config.yaml
cutout: 0.25
encoder_mlp_ratio: 3
encoder_kernel_size: 7
decoder_norm: "layernorm"
decoder_activation: "gelu"
decoder_blocks_per_level: 1
Rows from block 5 of the encoder of a small segmentation model, named by matrix and row number. Rows with one number belong to one neuron. Each number is 128 + 32 x the weight over its row's rms, rounded and kept within 0 to 255. All counts start at 0.
After each neuron's rows are labels from the 100 images, of 14976, where the neuron reaches its highest value: "top examples" is what is common among them. Only what is clearly more common there than usual is listed. The data: made-up ball-and-stick molecule models. In brackets: how many of the 100, against the usual share in percent.
# fc1: MLP up (encoder.blocks.5.mlp.fc1.weight, 480x160), inputs 0-79
# fc2: MLP down (encoder.blocks.5.mlp.fc2.weight, 160x480, transposed), outputs 0-79

fc1.109 [ 87  90 112 125 107 136  98  58 192  79 116 117 154 123  84 148 158 153 150 195 153 118 134 167 104 162 103 158 232 150 156 124 113 122  90  95 148 183 117 152 109 112 147 144 105 104 126 151 125  35 115 106  86 141 170 126 112 109  75 152 121 149 112  85 188  71 136  86 165 107 160 156 121 106 142 122 143 158  70  98]
fc2.109 [115 125 172 121 102 120 197 123 149 118 156 147 113 156  79 128 176 114 162 121 140  10 128  83 149 139 132 138  88 126 162 151 104 208 141 144 111 134  92  45 124 181 171 146 133 104 102 107 164 115  89 115 156 126  56  99 125  66 128 114 132  84 142 133 154  86 106 130 158 112 144 127 141 124 128 132  96 106 123  86]
top examples: balls: twelve (40 vs 10.5)

fc1.361 [104 137 117 130 144 111 103 152 212 138 119 157 126 123 162 173 142 134 117 196 143 160 137 147  65 175 116 114 144 118 128 151  90 133 132 123 179 104  88 117 115 120 109  83  86 170 116 163 108  29 107 138 119 179  74 172 122 127 100 140 119 166 127  72 161 118 135 143 112 200 113 143 121 194 173 151 116 150 158 123]
fc2.361 [146 133 102 138 120 167 110 128 148 157 105 110 115 155 129 143 130 144 130 137 135 133 107 161 191 116 155 150 122 167 160 112 108 166 125 117 107 163 123 124 147 146  61  92 159 155 132 142 139 175 111  83  93 213  95  87 110  37  85 133 148 108 180 145 147  82 188 136 164 161 145  90 111 106 131  67  96 146 143 160]
top examples: balls: twelve (41 vs 10.5); balls: eleven (37 vs 10.1)

fc1.371 [108 120 116 167 115  94  96  74 164 105 169 126  99 131 125 117 146 113 135 155 104  92  86 123 115 117 125 143  49 107 140 153 121  95 115 102 183 126 124 124  90 128 152 148 107 121  99 156  74  65  99 100 106 109 161 198 163 141 142 132 151 177 129 130 141 104  97  87 125  86 133 130 101 140 168 140 177  93 141 149]
fc2.371 [118 173  92 103 125 158 130 119 186 122 137  91 103 144 196 156 175  95 102  80 101 152 111 114 166 101 151 146 116 130 149  98 144 123  81 157 134 143 115 189 124 119 129 113 174 125 109 129 128 199 117 128  80 230 164 122 106  80 139 152 131  93 133 151  84  88  69 119 120 137 150 162 110 130  56 160  72  97 115  80]
top examples: balls: twelve (37 vs 10.5)

fc1.257 [125  80  77  93 100 113 147 101  54 113 152 106 147 123 101  82  84 149 163 124 120 158  71 188 106 145 112 104  82  94 180 108 109  98 160 164 172 145 108 151 116 141 121 109  59 149 209  99 115 129 151 171 128 162 105 122 124  95 113 105 152  92 112 149 118 204 102 109 153 163 144 128  81  99 169 102  94 170 154 164]
fc2.257 [ 76  91 151 144 102  80 209 121  65 160 148 124 140 125 143 106 149 172 136 115 134 129 136 104 144 113 164 136  94 210 122 136 135 148 130 175 139 130 150  63 147 110 155 157 108  93  78 150 194  83 107  87  99 125  81 175 148 105 105 114  69 126 110  99 147 105 157 102  95 167  94 163  54 127 150 114 163 126 146 163]
top examples: space-filling (100 vs 32.9); balls: four (33 vs 10.2); balls: three (29 vs 9.8)

fc1.63 [178 158 153 131 131 148  32 143 111 130 125  92 123 140  67 107  84 113 138 142 143 140  83  57 185 111 140  68 106  90 117 136 151 125 117 129 142 165 126 118 139 131 153 113 144 191 191 169 116 143 143 160  89 143 196  92 222 162 153 140 122 141 176 140 126 119 122 112 163 120 108 114 103 136 122 125 177 127 104 136]
fc2.63 [118 137 123 123 112  80  51 168 122 116 124  83 126 133 138 106 153 114  75 123 108 106 142 156  70 128 112  85 158  86 141 130 123 106 127 106  92 134 119 147 108  96 180 110  78  98 120 128 122  71 154 113 119 131 149 137  97 135 140 149 171  99  81 152  75 173 113  94 117 154 137 175 139 115 172 166 112  94 185 151]
top examples: space-filling (65 vs 32.9)

fc1.336 [118 115 125 181 125 155  83 145 102 152 144 154 110 109 144 141 158 116 145 183 133  91 127 159 142 103 139  59 155 114 160 168 107 169 156 126 230 176  80 142  56 122 101 109  84 138 139 183  80 116 124 142 165 128 133 186 161 165  84 175 155 167  99 118 132 138 143 108  98 117 130 161 119  87 125 150 158 164 119 113]
fc2.336 [112 123 119 144 141 149 123 106  76 174 124 122 133 119 115  85 102 142 133 174 112 181 114 126  88 155 140 158 157 174 109 135 201 126 153 121 135 132 138  35 150  32  97 155  31 161  80 147 146 119 177  99 120  18  87 163 129 185 117 124  87 155 112 125 152 140  75 157 121 180 123 117  72 123 117 103 120 111 147 195]
top examples: small balls on sticks (98 vs 33.2)

fc1.62 [157 125 127 139 141  90 130 178  89 128 108 157 118 130 166 121  92 174 143 134 133 171  93  60  80 108 180  29  52 193 144 148 120 131 143  89 121 138 133 118  90 148 172 124 148 131 135 128  82 109 112 187 139 154 173 198 171  86 115 138 113 125 185  99 171 142 122 188 139 101 127 144  95 133 101 148 163  74 134 206]
fc2.62 [119 110  97 144 161  93 124 232 102 139  76  82 150 147 176 106 116  96  91 137 134  97 121 159 207  58 124  70 136 110 138 125  70 109 187 155  45 141 151 121 145  78 115 106 140 131 117 138 139 138 127 116  87 139 136 132 119  84  95 154 150 115 160 154 104 106  56 105 124 155 102 148 104 112  97  93 142 173 152 137]
top examples: space-filling (100 vs 32.9); dark backdrop (91 vs 49.4); balls: three (31 vs 9.8); balls: four (29 vs 10.2)

fc1.91 [128 135  74 145 126  95 127 240  99 172 132 161 131 145 116 185 156 205 128 161 186 132 131 133 107 141 157  94 168 173 195 112 164 137  28 127 157 130 123 155  99 106 106 160 151 126  52 135 120 138 120 128 115 191 111 123 146 191 105 109 117 131 121 121 154 155 126 184 120  98 152 150 147  53 126 119 153  86 127 118]
fc2.91 [122 165 127 126 107 120 196 186 147 153 124 100 120 146  88 157 146 155 161 111 189 158 130 171 162 126 153  73  99 105 125 115  98 132  59 176  90 152 144 148 145 142 137  92 193 106 160  96 179 182  90 116 138 172 119 179 125  90  99 108 121 114 111 105 140  99 108 114 148 150 113 130  83 156 156  63 192 187 109  65]
top examples: small balls on sticks (90 vs 33.2); balls: twelve (27 vs 10.5)

fc1.386 [138 126 152  68 116 134 129  72 164  88  91 108 127 125 100 116 196  74 144 149  92 128 118 134  94 157  72 237 163 191  92 143 107 116 202  42 140 179 133 159 108 139 140 124  56 186  94 147 138 113 126 149 100 150 118 190 169 101 107 122 173  87 112 109 175 115 120 145  89 127 103 164  86 145  83 140  82 144 115 140]
fc2.386 [131 175  96  98 145 185 106 172 101 127 133  80 138 142 152 153 143 124 147 111 121  63 126 159 145 138 130 173 149 123 104  92  96  86 107 144  65 158 113 150 115  86 205 130 209 100  64 110 110 227 117 142  82 166 157 152 110  80 129 110 176 121 135 120 148  99  61 141 134 162 148 135 156 142 125 145 133 197 150 102]
top examples: balls: twelve (27 vs 10.5)

fc1.435 [137 112  84 104 116  97  88 105  97 159 124 155 152  98 123 153 165 128 142 121 137 116 173 125 130 119 112  43 130 142 137 108  88  97 110 149 157 159  95 163 105  96 123 160 102 143  58 137 114 122 118 147 168  87 136 190 136 123 145 121 112 175  90  97 143 149 155 107  97 120 182  77 138 126 104 113 189 125 186 110]
fc2.435 [132 121 166  87 104 112 151  57  67 102 121 171 112 138  61 159 130 100 168  96 156 101 145 108  96 141  95 174 106 108 139 147 130 182 171  90 180 123  98 101 128 191 176 130 169 137 148 135 144  97 165 139 151  98 113  96 126 117 175 116 121 131 140  94  97 101 103 129 155 128 161 132 120 149 139 132  74  96  90  75]
top examples: small balls on sticks (99 vs 33.2); balls: twelve (32 vs 10.5)

fc1.430 [115  93 122 150 116 149 144 119 160 128 165 129 118 130 104 147 175 146 133 128 139 151 100 121 125 136 102  82 115 200 107 124 134 134 139 140 212 162 104 104  66 105 101 103 191  99  78 166 138 132 179 135  65 155 136 107 136 194  87 114  86 165 113  89 109 115 122 114 111 104 122  89  89 117 126 121 147  97 146  95]
fc2.430 [ 86 147 127 148 125 157 197 159 162 163 188 108  93 146 144 125 144 158 130 124  97 115 118 141 146 133 163 150  87 155 110 140 147 135 125 167 122 143 136 101 121  83 145 138 109 102  89 124 118  90 148 108  65 180 145 131 103 102  96 126  39 141 122 137 124 106  64 130 182 120 148 127 109 140  82 127 104 120 120 128]
top examples: purple ball (59 vs 27.3)

fc1.267 [115 147 101 119 151 153  88 139 118 153 167  91 128 161 101  95 130 141 120  97 105 122  98 160 159  78 151  98 163 151  96 120 199  81 127 101 184 141 134 129 147 121 187 153  79 138 153 204 130 130 149 127  44  97 137 136 211 111 142  70  77  86 102 127 106 215 113 173 124 106 142 150 112 109  74  85  87 102 128  97]
fc2.267 [167 100  86 106 167 117 127 141 139 159  84  53 148  92 157 105 113 136  39 121 128  89 113 135 141 110 157  93 144 138 143  97 110  89 128 130  92 139 128 147 123 114 101 102  98  94  95 127 104  33 152 117 141 169 123 112 140 102 110 165 167 140  88 166 125 185 172  91  97 100 103 171 193 108 122 144 152 110 163 143]
top examples: space-filling (98 vs 32.9); dark backdrop (87 vs 49.4); balls: three (39 vs 9.8); balls: four (29 vs 10.2)

fc1.475 [166 137  99 111  92 132 129  65 179  40 124 155 129 108 126 129 152 107 160 112 122 102 124 170 155  93 102 169 109 144  87 109 100 132 185  79 129 132 114 156 108  81 124 125  41 194 119 150 166  41 133 103 122  39 141 145 136  75 117 128 135 166 122 114 232  97 121 138 115 105 147 120 100 120 134  81 154 155 156 114]
fc2.475 [127 139 132  84 143 118 118 141 163 132 143 131 110 139 153 134 125  86 117  79  82  91 139 125  65 140 125 122 115  93 126 123 114  94  89 108 138 133  96 201 109 107 181  93 170  89 121 125 136 153 206 119  97 107 147  71 112  84 156 147 154 103 141 114  39 115 146 132 131  86 164 167 139 143 161 237  75 133 163 114]
top examples: balls: twelve (32 vs 10.5); balls: eleven (30 vs 10.1)

fc1.265 [115 135 117 112  85 153  95 118 122 122  85 134  93  96 108 147  50 155 157 161 148 175 127 130  59  85 169 161 143 141 136 132 109  94  75 115 110 172 105 184 106 138 138 119  90 147 109 145  34  71 113 160 107 143 187 159 171 162 118  78 110 159 181 123 162 193 121 117 148 133 121 136 124 107  69 206 119 154 108 159]
fc2.265 [170 146 116 182 129  68 157 139 169 165 153 146 114 134  99  67 134 114 100 110  91  62 142 158 171  98 132 126  69 128 143 149 151 119  82 114 136 133 147 150 117 112 109 115 138 157 165 118 114 147 109 178 118 240 137 100 130 154 120 155 178 111 116 128  57 169 120 131 116  46 134  81 182 134  90 139 110 138 146 119]
top examples: small balls on sticks (95 vs 33.2); balls: twelve (31 vs 10.5); balls: eleven (26 vs 10.1)

fc1.314 [ 77 133 177  93 129 140 161  95  52 141 151 132 127 137 113  54  79 102 126  98 107 135 132  84 140 124 153 156 146 137 139 132 118 154 107  71 136 170 125 209 133 128 135 131  81 105 146 170 151 174 106 110 141  95 186 133 210  90 111 142  73  91 114 114 173 157  82 119  90 121 125 168 126  91  75 155 127 105 109 126]
fc2.314 [145  99 109 114 171 145  78 117 150 139  79 127 125 121 130  75 125 110  96  79  93 148 116 162 105 138 121 126 167 109 155 110 126  97  72 114 150 165 151 219 132  83 131 125 146  98 140 128  85 147 109 101 155 199 173 111 135 142 165 144 156 144  89  97  81 129 185 132  99 122 120 178 218 116 173 143 117 108 191 164]
top examples: balls: five (33 vs 9.9)

fc1.323 [123 116 119  39 163 161  82 158  64 112 102 139 107 140 119 140 163 151 126 114 156  92 102 142  86 139 120  91 119 141  94 100 144 149 109  85 137 120 131 140 106 124 110 209 107 136  76 134 127 131 154 108  72 170 112 144  95 125 136 148 136 136  76 116 166 148 149 114 176 196 168 136 148 134 155 103  85 122 113 173]
fc2.323 [130 102 123  97 171 183  90  97 129 140 106 134 137 139  79 171 102 108 141 131 136 230 138 108 173  81 116 123 150 125 128 117 180 125 167 115 121 137 102 161 125 132  71 111  67 114 137 123  99 126 162 156 188 114 156 119 115 156 130 142 149 136  77 123 111 146  99 152 100 158 128 143 150 139 145  64 114  98 125 125]
top examples: small balls on sticks (83 vs 33.2)

fc1.348 [140  70  85  80 102  96 154 144  79  70 131 105 143 144 150 115 100  89 152 134  85 135 128  90 241 159 151  70 155 110 121 128  94 107 141 128 114 142 135 133 141 146  99 124  52 157 137 153 141 124  91 128 114 129  60 104 116 170 119  92  98 173 170 160 106 126 158 122 178 161 110 158  61 166 110  80 134 109 163  73]
fc2.348 [151 166  65 124 141  98 109 152 148 170 108 166 120 127 128 138 124  88 122  91 100  53 133 167 156 105 121 109 139 105 142 120 153 130  74  62  93 154 140 168 111 118 130  85 147 154 219 112  86 173 124 153 188 241 155 100 126 113 145 150 176 108 129 192 105 156 140 135 118  77 139 107 183 143  88 149 123 135 171 111]
top examples: balls: twelve (33 vs 10.5)

fc1.315 [134 162  37 104 106 103 146 146 128 101 162 125 109 111 167 129 122 147 125 109 162 119 115 111 156 104 132 155 126 164 155 158 130 144 149  96 212 136 185  86 117 147 143 173  37 128  85 125 107 125 103 171 162 103 115 178 117 182 118  86  86 169  67 133 126 101 146 184 155  75 115 170 127 143 104 114  98 131 116 102]
fc2.315 [113 133 145 114 119 184 148 101 166 130  99 169 130 140 164 119 146 121 164  70 101 177 138 126 120 160 201 173 180 148 114 141 124 106 111 151 154 116 117 166 158 130  98  90 195 139 153 124 183 137 118 154 152 179 131 147 113  60 114 132 181 122 105 114 144 102 134 140 123 164 105 137 132 123 175 173  79 152  99 116]
top examples: space-filling (80 vs 32.9); yellow ball (74 vs 41.4)